{
  "model": "CTC image transcriber",
  "train_examples": 90422,
  "vocab_size": 30,
  "padding_mode": "reflect",
  "depths": [3, 6, 6],
  "downsampling": "max",
  "init": "torch_default",
  "optimizer": "adamw",
  "lr": 0.0022,
  "beta2": 0.999,
  "grad_clip": 3.0,
  "final_lr_fraction": 0.01,
  "weight_decay": 0.1
}
Rows from block 8 of a small CTC image transcriber, named by matrix and row number. Each number is 500 + 40 x the weight over its row's rms, rounded and kept within 0 to 999. All counts start at 0. Numbers have three digits each.
After each channel's rows are labels from the 100 images, of 14976, where the channel reaches its highest value: "top examples" is what is common among them. Only what is clearly more common there than usual is listed. The data: short English words printed on busy colour backdrops.
# conv: 3x3 conv (model.blocks.8.conv.weight, 160x160x3x3, each kernel summed), inputs 80-119

conv.24:482512461562478504488477511562469469488458471488489503508470458521516453503529582450485500528490566535468506547475503481
top examples: the letter a; the letter c; the letter e; the letter f

conv.56:489517492543489532497523490505518498516527452493525501535572513435452493505458400480450513483485558390510506418531574473
top examples: the letter g; the letter b; word: leg; word: bag

conv.99:516504487529502428510456469505495458479460456505495522470499530509460475524489439524522480511509494461532473382505487491
top examples: the letter c; word: cat

conv.40:511529450521512419508526492555529469489496500500509551509491497452471439519486540471541523454523447390549417485538515511
top examples: the letter l; the letter o; the letter d

conv.154:476502490443480490488458527585462570472485432478509483504489438505541495510489501516520478508490514557496518568481497462
top examples: the letter e; the letter u; the letter s; word: house

conv.142:509527424492486510471477405540429425509505439484537518477479514476530527474470447538559469525483536560453545417480587473
top examples: the letter k; the letter s; the letter y; word: sky

conv.85:504543499472467518490537517587492553530540392463523503495547474455519470500483492510561473450491507509499531554462478485
top examples: the letter e; the letter s; the letter u; the letter h

conv.104:498507412514496538489502526511524497445451406474524539491456531445453459533521485507518507532540498516520516472523490528
top examples: the letter g

conv.92:506572361480498454509481401592476428483518456501549504441483491499446534489521528593553518474485543499552487507492565432
top examples: the letter e; the letter y; word: eye; the letter h

conv.43:483522488528467489462484472408488462560437498468480463482533491503506509499488547470355500438542511412466499477506478528
top examples: the letter n; the letter o; the letter s

conv.50:538499475459523348496465414447371384459497530527442471444475480507429488486489472556583506512504446526516485500541562513
top examples: the letter l; the letter o; word: oil

conv.113:505507492477480446484525498401394467475502487482465520494501507512522580562477495551514544507541553543549498482517571548
top examples: the letter o; the letter k

conv.52:498499471546489388492536429436477445576514507504521511501475480499493540483476488453454473450457433428515522424481506470
top examples: the letter t

conv.112:545439534596518529516615473509502490513498495513482519490595448495536551506470470492447491497520554447531499448527507504
top examples: the letter r; the letter g; the letter f

conv.36:474536513503487540473475483536405458500489499488548476456504564475493461507472455427458470507469392493508438495485435440
top examples: the letter b; the letter g

conv.37:474449424492495531488472465529478497483509504510439489462456434518488465532499514490574528537557559487556538466551496526
top examples: the letter u; the letter h

conv.125:474565556533479490474519443491453415446506506500488543473533538444473447483448495499495496506546521500509490488521506559
top examples: the letter g

conv.73:529450586578550497558520529556541542488517505540433498446507527493459431530499515542542529554517462476532467538504519532
top examples: the letter r

conv.60:482604410425480473455425466519455517540521504483442474524485518487510480453525465473530448497456541449441543476525500463
top examples: capitals; the letter l; the letter y

conv.152:478413487566501536491534557523524524498522507490508565547523493487511492459510450447468426483393503453467515451428453436
top examples: the letter b; the letter o

conv.8:520606472501521433533493547433576456486476495500582508528455591485507517550488513528492516557487501540554494452491502483
top examples: the letter g; the letter b

conv.1:524599531488532462544507530462587445402503532535608543521433535472489499565466483516510557541513559552504489471480519494
top examples: the letter u; the letter o; the letter s; the letter e

conv.79:523512510491479419471518484491500524490519538491434501469537481506482551455397493505506438424427477427515479423421537409
top examples: the letter p; the letter e; the letter a; the letter l

conv.123:501486518458486520482500512475417529478479490483531408516506413550527583520549553474445521442484472536465511519513511491
top examples: the letter n

conv.141:437473521489432457443494535510521536471560496415505581523505456508512554476478460460496418485508561427545509471425487487
top examples: the letter c; the letter h

conv.87:494470546489523429550489460576477446459490458541469493445487498471479481490412546500475488474460465380499412477470510420
top examples: the letter g

conv.111:517560445493499514511490391477489447539487482498548470491459521438444451499480439509498524493487509420516547455497516464
top examples: the letter g

conv.109:495533467444513473484442321516419376401489507523510490451435475504467509452520513470485470478445498499515495512471481483
top examples: the letter u; the letter p; the letter s; the letter b

conv.47:515551427506503490519473447518531448495484481496573477484407496447480383475455541420377510446494531321489451491443488501
top examples: the letter e; the letter s; the letter v; word: vase

conv.133:527485552491526559539534552400532621548565469526494506585542498486501478553460406527501520526538500436552460430502560510
top examples: the letter o; the letter c; the letter g; the letter w

conv.144:487383479487516482509503474451524480486517485496497504491392425483543601518530517456524512513528471600497486533514489507
top examples: the letter m; the letter a; the letter p; the letter j

conv.153:455432505489448470409472511449490511453526499435504516519483460470497553475478477457535423490475484559473496515463499436
top examples: the letter b; the letter l; the letter x

conv.75:564499544541530606548571518521489603498518506524402464431587521482453506532497498553489516491536536440526446461554543500
top examples: the letter r; the letter f; word: free

conv.147:494430550515492560495533492544486577514538530500466488541539509539485521535502454557595495511514526563562555462511548485
top examples: the letter o; the letter u

conv.91:484476462490514451529516490504509481435520444503517496483462490422440497475472432519480470465470515499513437464451488405
top examples: the letter h; the letter i; the letter c; the letter s

conv.137:476520437476513573475479446505461502452462507497526452505442464419452524482475466491459486483449463529491516531501450414
top examples: the letter u; the letter y

conv.158:452414460504485525477481526484513488466500491473528531547470456488503532483546464447457454445493423453480519427529485502
top examples: the letter b; the letter o

conv.114:491518514450486482495515573391456500513520510495465520542515512513496519528491506535525509499530536531516501464517553544
top examples: the letter k; the letter y

conv.150:480355470466482479457489456496478443492484488472511519528460499509518575454513457498399426495461486509520536504497509502
top examples: the letter b; the letter g

conv.101:494517571508512482497570436461395399505507509519477532502533487497513558490484469484503462477497487430537517462516498548
top examples: the letter c

conv.135:464517479477470416473473374484439373503484479460433554443516449438442494475375491459493442458541468411529427472497474537
top examples: the letter o; the letter r; the letter k; the letter f

conv.119:527464436545523516572545406527469405450476466533488473468513450396417470521446525492444508476476478493559485523410512413
top examples: the letter u; the letter q; the letter d; word: queen

conv.140:521536548447522455532445502511584466528480530509462501481371549473475527527486516485537514472441483499545456534435441464
top examples: the letter y; the letter b; the letter d

conv.46:473511415538463465433524429537498461515498510462534519434542471525438568460508456539550471456489461451568515470525548477
top examples: the letter k; the letter o; the letter c; word: cook

conv.49:518574425593480441504596502487584426468480456471544447494516529531513629518496513502478534502507489443537554485579567502
top examples: the letter o; the letter g; the letter d; word: soap

conv.80:416467491455456520440482471464416450510565529436535593534496508493513550428493454510514405478455527462522539473394430439
top examples: the letter h; the letter i; the letter s; the letter f

conv.159:434472509479473529432488451472486500522505541466529467427457512503467475481532466475555429504481465565502515528411466459
top examples: the letter o; the letter k; the letter b

conv.106:520495455472528507523512457413428459413481492526514506490455430503553629554515527522513558508541522608542522493502549526
top examples: the letter u; the letter e; the letter s; the letter h

conv.157:499443522452502429473428472446413477466486504507504484410418479484462433510496509469532491508531467523454477548461461536
top examples: the letter i; the letter l; the letter p; the letter m

conv.66:541477590500504474492476553559498576501501517500318499510489500544457392543500524533466483526502500436516452504499566465
top examples: the letter k; the letter c; the letter b

conv.136:457505448498448462449463505506483462471418477447535467488506513418462523463419495459501481484492522468500457504515471497
top examples: the letter a; the letter l; the letter d; the letter c

conv.62:479512529486483510520490452539417529503576494459485604473490478528368352491492449490508396450463536410487478495398458489
top examples: the letter s; the letter e; the letter u; the letter h

conv.26:502473464421547520566501397438443494500489489562498483460456508460463424535475527416499514508514550479472518503469438530
top examples: the letter l; the letter a; the letter p; word: plan

conv.55:500507466518496427491521515523518431467488488481536523456513479442470561521488492484545527461506451454530474521509565493
top examples: the letter l; the letter a; the letter e; the letter b

conv.116:525476488556515570530529424492526555433460519506571510490441420443496488488451509479444489500491522456529495448458533510
top examples: the letter c; the letter f; word: face

conv.78:507445541512483493479501538471525573530550517452392518562499436487444441513447462454414452473434545452480457413469448433
top examples: the letter t; monospaced

conv.63:494386492539495515479479517550487516468496473482395511455475500478476449520469512546477493530578495529510422509568483528
top examples: the letter r; the letter d; the letter y

conv.22:491460520492511502524525502445429514535531489527478466447453519525483395508519523511481499480519490410478506459479491527
top examples: the letter o; the letter n; the letter t; the letter w

conv.17:512541535381513368519475434441462531430500524525548514473463553538488480503489463535540484514486466480534459467421484477
top examples: the letter k; the letter o; the letter c

conv.74:479406522422500478502466540522514549487534512485411467524458491516474445508502553424411474487492463509472480560423502415
top examples: the letter m

conv.110:520464441566509452544550482474504401463473460496569446483502492426491550546487486460414515500508458526543494503436532459
top examples: the letter b

conv.134:507511434422512431481448442490418395490474486510543481524482445502489539481486462477495521484444537462517492483521462423
top examples: the letter x; the letter y

conv.34:493447454466516489536504437430491461466459493523494455496401504451462441541453497425449523530551576506454514517499453560
top examples: the letter i; the letter c; the letter h

conv.148:461483486497477426474479377457363362537441527493518442469470494547519519525549502458462507521520416542505539526506460506
top examples: the letter l; the letter a; the letter g; the letter p

conv.129:562480464464551536570492515482508557471559472548525529539489445453468449554523482474422530509458500406532441482495514410
top examples: the letter a; the letter m; the letter j; word: jam

conv.31:509450530459511451511461419354453441456522524531459526452464477481495424535454496541530516524548573510513490490430504530
top examples: the letter k; the letter n; the letter i; the letter w

conv.122:508498537522510452506543471454520478507555501506461557524532441476554487496436413558473458492496571442509481413474489556
top examples: the letter r; the letter z; word: zero; the letter f

conv.41:529488437516475436489467486474488505557427491477528393471499490500507499513487543458400526439491508363478521475540501484
top examples: the letter p; the letter c; the letter u; word: cup

conv.124:464513466453498501489457457496416493527409484502474436493462515473456582546540516452474534473417469507563478446487482385
top examples: the letter t

conv.139:507499378537512461487485504558425472541450534512444521518480503518487467481530531474465531518450557451551514538513461453
top examples: the letter a; the letter e; the letter s

conv.95:488472502543506526502491482576511457534434536517575445476480522541525484514561546460509550547534390503555552539544486533
top examples: the letter a; the letter d

conv.64:492542505445499419507419496551500508511496463477474523494512470527454365499532543470466464502450539387475517508462515443
top examples: capitals; the letter e; the letter s

conv.103:529415534494508429486497442445441489481485508506451516454451459520523503513500509451505494508530506510505514551471457544
top examples: the letter i; the letter c; the letter a; the letter d

conv.10:508576468535525515517496466387526468549493510550561502492485484480526388499502555538521534500504569453530488453553533512
top examples: the letter t; the letter c

conv.0:544479426509518519513500457438420446498466488532447478465511461476453435469445472469528502438500521422486441433504464485
top examples: the letter c

conv.120:532565467490503521501464531456481548487519488521553490552431508492547457503487443521466532533511716446503494420459509505
top examples: the letter e

conv.54:475560478510483510491455450393434503518507495497535498507500520409467402484429481494538500492519541412501472420492513490
top examples: the letter c

conv.96:528495405546517460517531449444547470540486451518513423426480463531516498486499541504438499420498488328568470453532495504
top examples: the letter o; the letter p; the letter s; the letter t

conv.39:476562494546501541442514470462444510491461527509530540541526462466481463427451498514564454424413490542512420475513532453
top examples: the letter p; the letter m; the letter k

conv.132:497537440490522563542523539477544502495553479516527524533484444473423442481529394533423512495446437484542496569446498384
top examples: the letter o; the letter u; the letter h; the letter s

conv.3:499626476503505517504474486413504513557503509520595468489454502502508361540513569483484516494523529450457490476493471512
top examples: the letter y

conv.143:542388532494509476493515526503512537499538482495461510563505390550535624499502453536501458501458512556482527476434546502
top examples: the letter o; the letter e; the letter n; the letter s

conv.2:522588428546487461456523470421506406481493475479600488495516544538482469494491467533531482497470528471540486516485515473
top examples: the letter k

conv.69:444486532561420421424540469485501463535540509422458560468555484499497536493442457489511420448508485477501493469441488508
top examples: the letter h

conv.84:481529314494471552453501438547468462533480514469505534504509532478424551437500432526586483451436524435575535479510531447
top examples: the letter l; the letter o; the letter d; the letter c

conv.23:428464509446471435448453569487488474428461485460479544555474440455510505489464496533474491516480530490485491476419531501
top examples: the letter a; the letter e; the letter l; the letter b

conv.94:481493468570493489509479446530439396572509467504466501470527524479507448486443432453469423478446489411466500429488460479
top examples: the letter g; the letter c

conv.35:504509513652500473491595522495558460468472483509495386482601435466513522471502521478385501473511512436486493468577498502
top examples: the letter r; the letter t

conv.15:505557582477514570535513473459541555462537502522612478474507515479487432511476508489490482480482481463478389447459461486
top examples: the letter w

conv.82:460480389472512527523508509576492480460477502508562503484523481419413522482526514494541526479452400453527549536532533410
top examples: the letter p; the letter l; word: apple; the letter y

conv.25:511501539519510445525518480525497457485458504513549428464459485525534492487504507443447481531516452489452518510454468531
top examples: the letter s; the letter o; the letter h; word: snow

conv.7:512553442480516451521488470484542469447477507512491481462475585504534552495492508544498512548502478506516439463488519544
top examples: the letter t

conv.77:498396496505492556510505507531498552457487460483395445439522522495513491552490528563522500528536546546506430516549507482
top examples: the letter r; the letter d

conv.18:511479444514484513471517426461376444523442464492475446427515488480468466467475473455507471445450499462438489485499473490
top examples: the letter o; the letter n; the letter s; the letter w

conv.115:490522467529490504477473501496502511482494481486520512506464513449413420502494443509480495487492507447502484451495532435
top examples: the letter g

conv.107:477517547547508539524562361519383467541481499513492466468493469479545530499467491471458494452486468392542518465469470492
top examples: the letter t

conv.57:438509390426501538484464504518494501487457490478539416513434493462552593481510510513441487473451487491454568504452507486
top examples: the letter o; the letter u; the letter s; the letter h

conv.42:503503369491533471538462497474569539470496476531527504468452474460396457507561502546510533541460472492494513532474510443
top examples: the letter b; the letter y; word: bee

conv.19:494649505552517529531529500399522483538526500540612475506486526498545344527505577505480518476547524432492474470519487507
top examples: the letter t; the letter s; the letter f

conv.4:460544454421464448500454534513501527492480401456531475532481508533522504523524501474474505474446506442484512488478492516
top examples: the letter g; the letter s

conv.32:511441510498547496549522400391465459487506507560511514425482542470496455516437484468521496531519548437471511459504452551
top examples: the letter l; the letter i

conv.30:480482443499531507542515433438474458435473501531467495452422486461453441518461517434488505533526506508491526518508436526
top examples: the letter u; the letter h; the letter s; the letter m

conv.88:515534451548477409461567444430433449470509426481525460433510534433571463512409491523503505505466484528488509515483501454
top examples: the letter g; the letter p

conv.61:552506565509528460544536528565515606499499490520422454471534508537481501574544479552522569568541514531555496545549554525
top examples: the letter w; the letter o; the letter l

conv.59:493446452565510438498570555497516431465544516501533564548535496507514587480489487490437491462451539435533540461476512488
top examples: the letter t

conv.89:526478448499510596527510458542472558530513452510522456478567505454451500546521502554521542524485479508514565510562551441
top examples: the letter o; the letter c

conv.93:468431450473521459518526488554535485529530465513506446447473543448543554493466549467509521454452504392462510512537439411
top examples: the letter g; word: leg

conv.72:498409531492494443471466520468501535494509505489376517485462492531510470519521459518499490553510551537505492543497448540
top examples: the letter r; the letter o; the letter h

conv.14:505600491508528562544519505434600510477541487536599519508443523474509448508460540523524502496478520519468437453417534486
top examples: the letter l; the letter i; the letter g

conv.45:495523522541493479479530540367466520443512485495512482475517476477513503517498541465478498455562534494455482410561501549
top examples: the letter r; the letter i

conv.98:462438468543527577528470470507528509494517482538492448538453492450541460443463497467416473472485507452509476493423476535
top examples: the letter c; the letter a; the letter e; the letter f

conv.108:537532516546514457523572480510488465505433484520544444465503509542545613537549542461406518509488492582514559545469537520
top examples: the letter r; the letter s; the letter g; word: grass